{"crop_scale_min": 0.8, "precondition_frequency": 50, "max_precond_dim": 1024, "merge_dims": true, "adamw_lr_other_params": 0.0011, "batch_size": 512, "warmup_steps": 1760, "weight_decay": 0.2}
Rows from block 4 of a small image classifier, named by matrix and row number. Each number is 128 + 32 x the weight over its row's rms, rounded and kept within 0 to 255. All counts start at 0.
After each channel's rows are labels from the 100 images, of 14848, where the channel reaches its highest value: "patch colour" is the nearest of a few named colours to the mean colour under the peak. Only what is clearly more common there than usual is listed. The data: made-up ball-and-stick molecule models. In brackets: how many of the 100, against the usual share in percent.
# c30: last pointwise conv (model.blocks.4.c3.0.weight, 192x192x1x1), inputs 0-63

c30.126 [143 121  96 114  47  65 175 107  90 118  96 134 103 200 126  84 116 116 162 120 139 147 115  81  88 117  73 134  94 126 122  96 163 127 106 184  53 115 103 124 147 101  56 132 175 101  76 156 173  94  71 103 183 108  96 140 111 137  86 147 134  99 136  98]
patch colour: grey (54 vs 7.4); pink (36 vs 14)

c30.99 [129  96 165 143 111 129  94 162 125 105  96 172 131 148 199 103 115 147 217 163 169 140 160 128 151 139 142 184 218 106 155 167 151  77 147  72 218 166 170 116 117 112 109  88 155  90 113 136 176 126 150 115 217 138 166  90 140 190 128 158 133 100  98 120]
patch colour: white (64 vs 26.1)

c30.176 [ 93 124 169 138 163 102 167  89 156 134 156  97 176 173  76 196 122 195  95 142 110  94 161 127 110 139 141  87 140 178  89 157 126  96 155 108 124 116 139 133 155 136 107 124 168 134 134 103 124 164 108 129  83 127 113 100 103 209 102 135 153  82 185 103]
patch colour: blue (33 vs 1.2); grey (33 vs 7.4)

c30.94 [ 88 112 167 125 150  76  96 107 133 194 221 117 110 168  84 102 126 161 104  90  99 123  99 128 193 110 137 123  95 165 117 123 126 102 153  99 139 153 139 169 101 124 148 110  97 184 144 158 137 114 195  69  70 118 107 134  85 157 162  97 156 140 125 107]
patch colour: blue (36 vs 1.2); grey (25 vs 7.4)

c30.106 [140 119  99  82 133 102 131 118  96 166 177  82 130 213 142 140 116  99 144 175 101 164  99 110  65 168  92 121 119 110  91  87 133 163 112 169  97 166 162 141  59 141  93 114 140 139 117  89  65  54 149 186 109 152 177 124 121 162  93 110 229 128 126 121]
patch colour: grey (43 vs 7.4); pink (34 vs 14)

c30.80 [134 121 118 151 110 121 122 138 155 123  87 151  70  84 118 111 125  93 151 140 153 114 132 118 113 103 117 157 175  68 142 102  77 105 139 175 158  70 115 133 100 120 109 189  96 120 115 110  87 106 102 185 102 173 141  93 156 132 142 111 113  70  85  92]
patch colour: black (66 vs 38.4)

c30.85 [113 113 148  91 135 116 149 119 111 181 151 112  89 109  54 149 104 116 142  94 125 105  68 119  86  85 160 149 106 117 152 132 161 112 164 131 117 176 117 124 104 152  90 164  75  51 111 152 112 134 151 162 143 129 149  89 113 146  93 116 124 100 181 141]
patch colour: grey (36 vs 7.4); brown (27 vs 10.1)

c30.190 [199 125 105  81 173 136 155 158 129 193 145 163 124 104 113 128 111  96 170 123 155 104 206 163  46 117 133 138 162 155  68 109 147 100 116 103 166  72 206 135 139 133 172  96  89 123 162 195 150 129 193 114  90 120 121 158 118 114 174 127 119 115  89 112]
patch colour: white (74 vs 26.1)

c30.158 [ 87 100 139 137 119 158 125 150 114 105 175 135 188  94 155 156 117 118 156 117 109 130  78 140 131 104 122 153 138 116 148 152 133 175 166 107  91 132 109  98  82 180  79 126  82 119 119 147 178  39  95 137  88  61 141 140 146 173 162 132  87 146 130 137]
patch colour: blue (36 vs 1.2); brown (34 vs 10.1)

c30.66 [133 151 136 105 152  79 118 117  80 100  87 107 113 140 104 120 199 121 106 209 129 133 136  94 137  87 125 119  99 112 125 124 124 114 152 170 103  99 105 112 207 108 136 187 122 145 146 146 103 155 126  72 160 175 135 142 139 113 145 198 103 122 124  75]
patch colour: grey (54 vs 7.4)

c30.109 [132 135 149 134  88  95 108  71 129  81  88 200 140 132  87 140 100 126 161  62 167 124 142 138 186 114 168  91  92 179 126 134 153 108 127  97 169 152 153  93 138 159 152 143 142 138 129 180 136 183 183  95 109 115 116 129  87 101  96  83 155 111 130 149]
patch colour: black (100 vs 38.4)

c30.153 [ 97 105 143 137  73 116 170 121  77 115 173 168  96 115 121 121  83 108 176 137 152 111 137 152 115 108 141 161 149 159 171 107 121 146 103 111 158 153 148 128 126  98 162 101  91 139 146 171 108 101 100 119  67  42 160 120  90 117 151 124 154 113  95 117]
patch colour: white (54 vs 26.1)

c30.130 [149 179 105  92 125 105  72 172  55 120 174 140 154 135 166 131  98 113 115  73 141 105 117 179 135  64  98 126 117 122 134 102 136 134 119 105 118 150 128  65 118 126 146  59 120 133 138 160  68 125  74 105 107 126  89 140 100 130 116  81 107 180 138 103]
patch colour: blue (53 vs 1.2)

c30.56 [194 116 147 144 107 132 164 153 131 164  98 232  73 113 190 151  87  99 231 113 152 113 153  97  97 194 137 170 161 133  61 102 111 173 139 156 155  82 116 103 160 108  29 177 131  67 125  82 119  87 114 157 141 131 143 103 144 150 126 141 127 140 107 136]
patch colour: white (80 vs 26.1)

c30.113 [165 155 126 151 118 144 139 154 106  94  99 194 164 126 102 193 138 132 181 121 154 146 160 170  50 155 114 144 126 130 162 123 115 117 128 171 199 148 175 158 117 105 195 115 178 113 166 190  77 133 210 117 130 125 119 127 101 129 124  94 206 157 127 114]
patch colour: white (54 vs 26.1)

c30.77 [149 127 129 116 135  76 134  80 175 112  91 111  94  94  68  90  95  98 151 171 153 158 109 127 109 163  96 126 103 111 149 122 118 131 116 125 108 131  73 118 126 124 164 105 153 152 119 127 127 140 120 182 145 140 146 125 108 117  88 121  94 124 147 127]
patch colour: white (55 vs 26.1)

c30.172 [ 93  98 140 175 110 108 167 154  94 113  87 142 131 128 212 130 111 119 190 154 118 136 151 115  95 112 114 187 192 103 115 169 148 111 135 117 142 125 132 153 112 131  97 127 131 115 143 131 184 187 188 145 119 110 121 153 106  96 131 119 196  88 149  74]
patch colour: white (65 vs 26.1)